python train.py --horizontal_flip=false --activation="gelu" --mlp_ratio=4 --qk_norm=false --patch_size=[4, 4] --width=256 --positions="sincos" --lr=0.0015 --beta1=0.95 --batch_size=256 --warmup_steps=5060
Rows from block 2 of a small image flow-matching model, named by matrix and row number. Rows with one number belong to one neuron. Each number is 500 + 40 x the weight over its row's rms, rounded and kept within 0 to 999. All counts start at 0. Numbers have three digits each. After the name is the row's rms in percent of the matrix's.
After each neuron's rows are labels from the 100 images, of 14848 (inputs lightly noised), where the neuron reaches its highest value: "lies over" is the class under the peak. Only what is clearly more common there than usual is listed. The data: made-up waving flags. In brackets: how many of the 100.
# fc1: MLP up (model.blocks.2.mlp.fc1.weight, 1024x256), inputs 0-63
# fc2: MLP down (model.blocks.2.mlp.fc2.weight, 256x1024, transposed), outputs 0-63

fc1.427 109:455541489471464514424476545467582564472468454500442458563552555516531474458455454575554424474404453473520512553397506542541510518562394514509535596496470507539449486479505494504500617510476495
fc2.427 112:470419509471510537484524442519568490483536479515618538478542504432483451492502459522499545457509479502533544516406508530529483446464452480586512494481474446491533529497483496482501491523510472
lies over: pole (42)

fc1.139 107:520468431533547556496455510473523470543512472556453476471546537506510533481544471500502400526500488545582599478478500473584607529428503506540506448528511527482486514554536543469424484574428560
fc2.139 108:482533544619501518474499476500534497450494531562497449523457500439558513501474563500501462440560540467543507526500483520459489509485451542559437523510483510522457525481498481488489517459553509
lies over: emblem (41)

fc1.529 093:456538523486580445501484479489492542480582435549432443505466510580568551474517520474530492482511463501424490448449443543517481543549515469526589467520454556526530470508526580522515519467465475
fc2.529 104:508476517488461505580416460514474486538541566455540492479436530524532437478481503474508493471524512488442475475439511515502500426515518505458605508483514540477431472475512498492566576501472521
lies over: flag (81)

fc1.692 089:525491472546551463501498527537513501583446484554543440520545515427484436516481503548505577406463522454527497505526504533490452448474482409477520593511535503600524525490535503456511458518463525
fc2.692 084:508455494520473529454509449565494450537486523471532515529474475522523545484481461515549524431434484408603527513543449537487458494517557519538488438464492452572550485476520479474487484507399468
lies over: emblem (30)

fc1.557 098:514495625442506521424466529490509519477565507456484477504539408520449518503496485540461511506502435521464544550474490551450367426513495550470412587425516470514456452494464565453506544516497490
fc2.557 094:464547559515489460612536475451474485465518580498440485507428443504492513470494471534528478519572447456535546568501495481517480533428496479437531494496501533472475489429466502487419462517524511
lies over: backdrop (86)

fc1.698 100:528483476458559508494448550456545616498464407457548554527480545502478516454527432532432472491487492513529493555553451494463472509524544536470434515519575469520441529479419443482513505478517518
fc2.698 096:480556540506457473485503476548530599563492512497548493448437517509455443535458484468467500505602413509473537488401441477541551466529512519495468492506500424502495504478498460481574538410574483
lies over: backdrop (97)

fc1.591 118:473511482505508532443480504533500478512511519593469523445456493511519519520562504483505517486449416514542492538496498527536485543504509494537505572435447480438496493502497512515558483510448528
fc2.591 123:508486589544529541507481480452509499511476510552482508507515501539475464534445505481502523489501509481481506490486517566508459573497452499544439513449406548477497522485554536559473522548531469
lies over: flag (81)

fc1.398 108:476490534465510481556452529455509507528525548531486475579516436530437522420481433514510440530469484492551485488540550572599539480447466514554466534490435564507467473541571501481529582517521470
fc2.398 123:467489528529448471455555493513489550558566420474454498659477472565515462586501497516461500472468475487526566572508464508460479527526432459562501494522410439535519470516488456494498427444563500
lies over: pole (41)

fc1.760 111:467512596488460574476537480457553519541455470493508563477503514461583485460519464524440469554518507563507525557541527503544535485490410521510493594497519522458491491453474478462474551578491485
fc2.760 125:467530495524481447500470458478536461584455528521579526457555530493503537468526412485460530420482503490536489505591503504512465505470564529638461483453470509480499521484487500506511469518544541
lies over: pole (26)

fc1.456 083:527469506497464548493394528522457482507517495523495513470513614515504397449510509567451499502524486530554492531511534445485521521488550445487528496563493462484431468508481543476462531473521501
fc2.456 088:461505416570427487528494485485529515433545537449483380457471554522460503518506487543478512511487490527559550421496481494507476504499666441499524429514412490512498535533534472497447508406504497
lies over: backdrop (98)

fc1.385 117:538482523482488497501500615521535486503460442518512512472500550526507489529520475513590524509459485460477461525537550603482563566524504491433531528509463493582505523431543519480467523502508526
fc2.385 140:502499463497548484504428479519522531514486538490450540435551487470548523501453433452505499517558562508531500525546517519502521492492428533542437511494570464483482472460497550544506506482425504
lies over: pole (26)

fc1.480 087:538495500486462506448504400477479461452532538432505478517434449441505560483486522488445492428502534396525510432503488574439456489572543470448501464469460480491456444512569497436507531457520516
fc2.480 088:532480527519536610444502557489496548484533469487551484489565532485518466463492481530559512481473499506537527494511504537502472475514584539497473509519473514514439459473548524489501495474601490
lies over: backdrop (100)

fc1.708 109:512514499474524526488542524382459510525480503511571472450532568496463527444539524436502520524550487436533486555491538495550501450483499476509510537414469488508536469590486542532575531499504601
fc2.708 129:476505489553454470547474527544491500526465496464488519496503413555509482587549511513503558534524445387556518552466536522474454467488495518495491521407447497525417507463481493571513494536520355
lies over: flag (72)

fc1.526 105:480548523472457572510622509482527453513505527421504473518510598509447488420520528526504482442458463509430496408549554417512515548533526539410512477563563485411502533502418532493524555512462504
fc2.526 093:453476527569520409494576478526465539505504496577459534464482429508526471457472532470520534429501463495482459527538557492502481455507520460602567492496534576461500510544501563477509491514466515
lies over: backdrop (92)

fc1.79 092:541493445510496464518548510442504508454454442469474466561611505508477508487488495477504478620403516514437525492533511486469455524506497522588511541519509521441531527484529430506516490507493569
fc2.79 086:527545435500492526481540490529460524487471411490530524521438499507512516472485492454500431644423533550467504554480521508485536523453470431404497539528560472446527547579502462544523491463422466
lies over: backdrop (86)

fc1.132 091:434507511544561462466460542543543485562490498493523432487443476515467468536501527496511407470520471449457535525574533519477520522497438527515460564484565533502472442427535531513497454453463485
fc2.132 086:470523508454481571459493453507455471496462468513473488492475524483446495476518456496539492523484511503514513552543494495488485487432477488501457525505516482465495474552507545518555497496509469
lies over: emblem (39)

fc1.457 094:529500491495560555458444506469467458530488484446520514491580416437537468490544548421504504499580433486550507541490471555423474462485463565545487456577423566588517468552475578460533520449521505
fc2.457 087:460524473528503416504470511532489564510464527592539530501437561425464571559462518453535526477559441447512520482475497521563543490525468444463481510543441495570473476490511508529594532558470490
lies over: emblem (49)

fc1.353 089:483552502541431554518526560481479499503485453541496443496497500585487539534486447519521486408441498540494550480554458464458568437567506560499474547473474480508483456493553541519489503538510454
fc2.353 084:528470532544514566479518493528518479449546456457497469489450606516438525497540513486486504407455495524516479479573509467524531465450535491522495502455438527473525447528520484495525484551527485
lies over: flag (93)

fc1.668 113:499496459467523470462512541550401488477458543456468455516503482578429473541496526489547436509451455508559512604485530559601522486509530480405473512476485503438554400490489445478557468515629518
fc2.668 130:497443439415493493490516541505428563478493544508500516445491493439435502553480532596470491546459434498528492554454464483574489481463530489458474530485469519618587534481509514495504512564538474
lies over: backdrop (98)

fc1.672 087:497536533506506522524517536496459515453511526470519510482542507482479491495471447500500539437570502465393501481577507444492448448507465527500483482512488556562489496511475539509493500531469495
fc2.672 080:477475557480481515525512480430533487464480523540478525493469459488498519519478527512503513476531501451455517434554489444463507577486500462479520537471462434547505491511470493497445477454452494
lies over: flag (72)

fc1.264 094:538519577481514451519473580509518420533454377451443505509449482477534506434415472555584554537603526513466472475530536507521471529418516442511493511529514545561434517465474606522445499595573517
fc2.264 104:456497458450511452543402477512543402514524514527450481563507420413491504462439497425423501540557526529517515498402505488507511490541487455601501402518492502538466581503473496531511503587443542
lies over: backdrop (84)

fc1.335 094:537475473526462542484511482489468538484443471403486522524492487536537454544422512520506516485454453508499455538574493519518558489481497538454473479422484432472502556512468541508497467526510541
fc2.335 101:468450554492452429444364531489505541485451503400551511548431527510549493509528520466485496460508468456442486513445481555498481492419509502458529493491475549474445585536487476480534438546461529
lies over: backdrop (93)

fc1.477 095:413502539565468459527472561525538471521471549532525537496482461488541530541505462513586511478479490552497566437538466476509496529532520504434408458430539534463477457517422529511472522547478451
fc2.477 093:464473530424523566451560468460494526498441479479453528423487553465467495463464481470525527502463510433538487522498498460447496481529541454543434481507449514562484446576497474517522498520434490
lies over: flag (99)

fc1.93 084:510510508505497495489550472523485501494452518465498476379508559453457491522531528502471539487603511469460491487469462498494468559468459535468426500440516575578540509450462507542457542532472481
fc2.93 076:457459478509511473487553528546462485512486509482500530386503443507525517470437441532494521543576552461457483604484487469573521492522531494508470519443544460486431458574479532547470492455539483
lies over: flag (91)

fc1.571 113:471631487492524536409486462469521499526461554548514544504521512505468537441471520551551405502447550465460525424437541477519534547457471520502589557491470516498459457478512476514481533498473496
fc2.571 108:529501459475485499477424439527453420495431497500494549469503547500462504520493498493457501427505509487584513523507507510534480551544511454440484468502429520532422489493512479522504469446494508
lies over: flag (79)

fc1.635 087:495464451456436522479524460453524579482504435548474488462386386469379505500468510490548512532515473484534512436480447557520537520484587436471440443526524488512549474511515534496470522527520506
fc2.635 108:456443510465591526540501562501476468473477488555632523504565514491547517502470434529534473523418507489476519500454556512470504514486567552530443475512523454538511499514518508527469523541513475
lies over: backdrop (94)

fc1.682 090:474527504450487611448521480527508489515517423494536499522468512486460495508449477635469560495554478500502465553501442520527509500581520449558491482538508512533520552549524495552513458504560483
fc2.682 092:485397467515498408497512517526457535454488489453518475496460511534510470508511552479459502474539460482553536510528528505462524500434535535411541519538470482569551506498518394396513443485572518
lies over: flag (92)

fc1.464 109:482545489465496518514464482490520516533505463519513419542495459526529524488501436534475514533543477516506543504486555498554510448503505531483504555472515484478495523468446464485468473537477545
fc2.464 097:453514533498506497515513500514458464532513340539539499368456527592470482518445505501511509532489436481459508449429473457483542549452422511548505572517501489453476558556463489485520423461529489
lies over: emblem (74)

fc1.144 083:539472421472520492445607519484511467468548485480473461593418420545492483481489501507502540457497462501447467440565460492469500508504545394516448473512505547452551546472474501469493501496493485
fc2.144 093:578433520468429496526486491498519561527549468518540490554504485596490470511480507551500496500470469471493481479500500522538562480471501589513474489528398482467553554588518512480529511563488467
lies over: pole (27)

fc1.31 097:469501548595517461474490478497478582532536524521490504476575497517422515550556482470513495466497528466492490471472558485467520508494516521531499455495422535477451505536538448498563556493502465
fc2.31 093:518501451469501442502505505459520445530554508471540535425485531484573471428489538510528509497534522484555485515502534481555508508431543482450527474577451546428517600496459434475500516480536502
lies over: emblem (41)

fc1.18 103:478509507480457444427541520438521477526502457471521499506606536468466502502481509488509461431419505479574539503456448497479502524481516538538542536508652574638593423517505469466535551475508496
fc2.18 094:499409455415495465494483470518466533558467519501486466525467502551570516527524489527520512500467516461528518534430472498516509510532428435459534478553550457596509479448485431478510452559504493
lies over: backdrop (96)

fc1.741 086:530552541619501473598509577474565537470515485484434447524573501587504472485525496576516498511481500542500553503511454481542486522447566431542473511493531543508496560546586473447477509573517487
fc2.741 091:410508412512466437450521491521516496567565521461569476481485518513558422472440580524523519514487463465496521525530540477523511487473514476421522485498549478527521488497489564490511448513495516
lies over: flag (90)

fc1.41 086:496494495506478486526551525497542480401466465492496441465550472467553442492479517492492520424498451500520495463522464424518470514456563489513446502552497463487406541507438526497540452604545501
fc2.41 100:573519466449525501513602538519507538511550556545480534554485450444504493457542512517482532491498471484550490517476555501535523506454479496531492476495562537567412500524479444483536557475437542
lies over: flag (85)

fc1.428 106:573509444497491551482383460460517497432529489541505450479450558510495502515503562514542488423464461480479480490498502463437440479527468568517486480515552522492592536473500506505506510468590527
fc2.428 106:526501470541477507427491511529490616545568511528526523505469497564484540526449516501551473491505484486469494511542470471524508518464528465529509513485483455562523450489523531517507482469560513
lies over: backdrop (100)

fc1.641 094:505503507549502554508521509530578533532488530476499563489562534410564518531524482446549532470411529506516495488455471564466464453528477486491473492528571431553526490519482401496492486467538504
fc2.641 079:524552505487510494494496463496451462497493544515521523484427513451434510496522540488601522443451486505515483429462513564528503496479467479514498506481530546549429465501486411508487550561524487
lies over: emblem (29)

fc1.250 133:433572563484475549507505537522493572458449377472501456527521439489457494527534505493554555578460506538461539424501505589463495442509410508466468458470505489538508509527492528449550427562488490
fc2.250 133:509502464560526486524507476527489560615565485516417498471476475513422552481513476512498547427540520478508476447481456493525567507497499459562493454524534533554476582483490452481474533466523495
lies over: pole (64)

fc1.251 111:465514612515555492519559511491541484453545547450556529528502482458412452445476469510492452537541503499486530503418554496471502494477479613535472514486614494454541503498481474513489486495477529
fc2.251 116:518410482552473480481445499505499536514530506494456440596419563524403525534559581515507451487517479497453480496599530522530503512471468460474514496490489501540519553504508562483513479484425484
lies over: backdrop (100)

fc1.523 092:445493536516575531449497581548479558458568444511538476494503549520495456544520484485468566486489521481487536519499479457490434426478470506479541487492559488529459539527558562489529525403473511
fc2.523 105:490473493444479472544528418485515419508484474514459533439535502477525475515524540475596520515574526461483513447439546568515542491451498525524586486561511518534498502490476506482515539566504513
lies over: emblem (68)

fc1.436 079:555500459484540529487533488452508511550446508452526493531521558482521464471476501473520501494470482563431470451462450505559512501532492567516449573510459537600500489513511543611528507451431506
fc2.436 085:457531468494501440519490533442462529515459498543460466556486555510509518464464529448468473461453495532491507507477487546436460522550491459426464515495528483600508480475530534456521489517519524
lies over: flag (76)

fc1.111 111:417551528589498541485489495460491560475513502468524518495500416503538534494496584384450547503490522550456470548553490482582474468567493473466543472433552559499485565452484535516460490488516529
fc2.111 101:539475548426542485474541486484504491538499468498472487532495524489484562501545458452482537517464534545467496483551540473515530525452516551487515496481556487428469537549492494491428510504499494
lies over: flag (98)

fc1.554 095:543472482502503477569499471502547470463408505474510491557534522503527458564396509433541522435560523458524448505448470410485515466415531411548544538509556519434544466471552540513503520510508479
fc2.554 089:494547494466541471463516559492464567498443472513424485568393461494495526480584509491567564425522519480546527513478559475517527511580537540490508522511583510454501412459506482475541462497560537
lies over: emblem (29)

fc1.308 096:542499486489545516518506530502501494512487410515505437438432488430478545472538529546452417527505523487543491445486425468523591509444514504460431529579443524488474555517518564498463536513542532
fc2.308 105:502526496518526508537442465472561459423472494488479437597556568501455499582487498539461444485593515464506512483513473491491473418537492468500422510507431523500468447442477489565510500489507516
lies over: emblem (60)

fc1.84 131:480531551410499454533505557482539472534501485572484543443444549489472486472551545501455450433504441459472491517494523493428513502505482545562498549492579500498567538567525605558494552485534543
fc2.84 146:475452501517574458565447569476514513451505506527584447625449527580517476540526555521478505483466491543510493489483505438475549468447498508489524524505539472491563494512480409501609494536511479
lies over: emblem (65)

fc1.367 093:493481554416482463501495537506491466522516544537513564449505538472540556530512476526492452468486451455473460553508504523489482493449534494529519512423497453460452460492516455496466514452480504
fc2.367 095:499506487534503498493516509480512477508511514486541499420562477621558516508480549483453461457468410574495487527506501506489452447444569444448540522534504505519491507524481511539500501472396531
lies over: pole (34)

fc1.81 109:492504521454525561480479482494496528526425421499424502505516406466495480493503492483511507542496447545566355437518564450495525522527508514487480533596471502546479458512447487511525580473420627
fc2.81 102:470513581514571543483516543554453489530533425484536443500485552484455525531451517596454494512467460481531558521518526423504500560510458488570470505557466449485527392504459448497510589529453562
lies over: flag (94)

fc1.658 101:579509580512511476498482517498515528538486518442419534535535430470500494548455497498500498532428459511452566559435513476459464420530588485511518530500498501494445462495508545474512406580517514
fc2.658 101:467505579482488554630535594480561492446491486467566476437468467525498500473430483524619455464436470567510525534456491502509437536503427522474518514503474444503496524541483511498427518476436530
lies over: flag (100)

fc1.689 108:473526506509495550462494490581528455477482481602510511529475498519497480546478469449468478491575477455539534526473595521530436555464509529473551435473512535490583510479497535534514461480440549
fc2.689 113:523583506477529647494514466471504433550513504463489518462441457501557561533445532493524522517472552556518461509445527452530541511399506429488483449461527530434428591514515531526499474449511479
lies over: flag (94)

fc1.520 097:464474571482486485449518494458569457475544514505529538501496522492459508505493434502478511557485462508531542484468477468507449515486522464514439562513562551410622455481499449539542527532516517
fc2.520 098:552436478501436552531535559479481513482581537448550568452439469481508492505535512456556470597523423503519497428450477529540469493467486506459440484517539497473399504536488415466507482501461513
lies over: flag (77)

fc1.234 111:483503507460502496473499535565522507452484416578552499522482532498497512553481512446507574541584454481491514534506606492505445475512547461552524504507501516427412501478416549578504502425512506
fc2.234 119:517464489562489524493490468469517544456455469482504509442517494497502465511483502483514571471482461489520466523461442448486501511513491460463523461562495498480570500542566523522513453451512499
lies over: flag (91)

fc1.430 090:535492473531446474505548515398480546463492500494418532552467521457523537505464535456577462468489463462523446557500494489499520524466503550459488443546510495531468509534452525492502485472437510
fc2.430 096:469517473487537449538512518444530532455446483456504455470488474492412505509516512499552510439521476475496538491537486480536558489521511484481510412477455464455479479508495454548498489463391497
lies over: flag (96)

fc1.340 092:541529459522467521461513454536521497499525589447472516423567526453478540470532446508461427599581515547469501447498487530473520426479500510466523483521393471521463482498561464530468505528552494
fc2.340 076:480492437500551427507494548493468522524508559493511404408451537457517480509452525513468494533519537549495483523488467506481490464540454474518539508523400573527520469505495499525483502429559497
lies over: flag (72)

fc1.390 095:479509486491474476580501472500522516576497468467474533463492554617462528467468427481440451450504504575524512521499503498482512448544574563487457457489502546405484572563505525435445502547475529
fc2.390 097:462471405451521457401527479508511464532460517549497480465493489580515501492435525526514537516527444518467539494512552474565499509496507514518479468503507454464519611399511504496459495441553484
lies over: backdrop (85)

fc1.676 121:437500531565501533436514536502542507504496501505543558407472567439523593504502536506506453474458509516504463523462478511526515533472513521522503493433536452558643458580563532487430425447515490
fc2.676 101:453454599461538523540464574490557521516519479514504499485428471585491553518454447496588534437533517484481503512404482458513525455483503519519557503474512486513432521527501541476517535551526502
lies over: emblem (61)

fc1.579 093:465556384531471480382532554540484479475480498469477528336457493510494521538561459511541539455571447526448519462542528493478506519506512493570537489463579446502554484505469479480547404483542487
fc2.579 095:498500429442547513532508451512447506528499480609449517351554489510456494491480566549590517546515528434564540518538495503477510539525531528391519523526587444555507464575484500508535495409534530
lies over: emblem (35)

fc1.9 089:494515521489488537518495511533510475513496452469591442535469457528536572475478488450515541532508516445517445537419503580406425509537473524430522466535479502552519512522442450517480446523556575
fc2.9 079:541464511475545515533469495550452493500521488529391515561507525530507444502536458460528544605507506454489552457482446565526561531491453419609530472488516441545451579494528540504507548485562436
lies over: pole (30)

fc1.157 090:490549557476555484499525446449448518384509375491580495457504414483438448460459449499484469561519462472522574538454533473524496479497516479420510541475520521433463455447461538478548531534458495
fc2.157 077:488433538504465581496478604500534519427504412492387509426438521510562507560607546487476418560526437509505470507439439475533471475445529535531523555517527452419444477580462447430515485458484476
lies over: flag (73)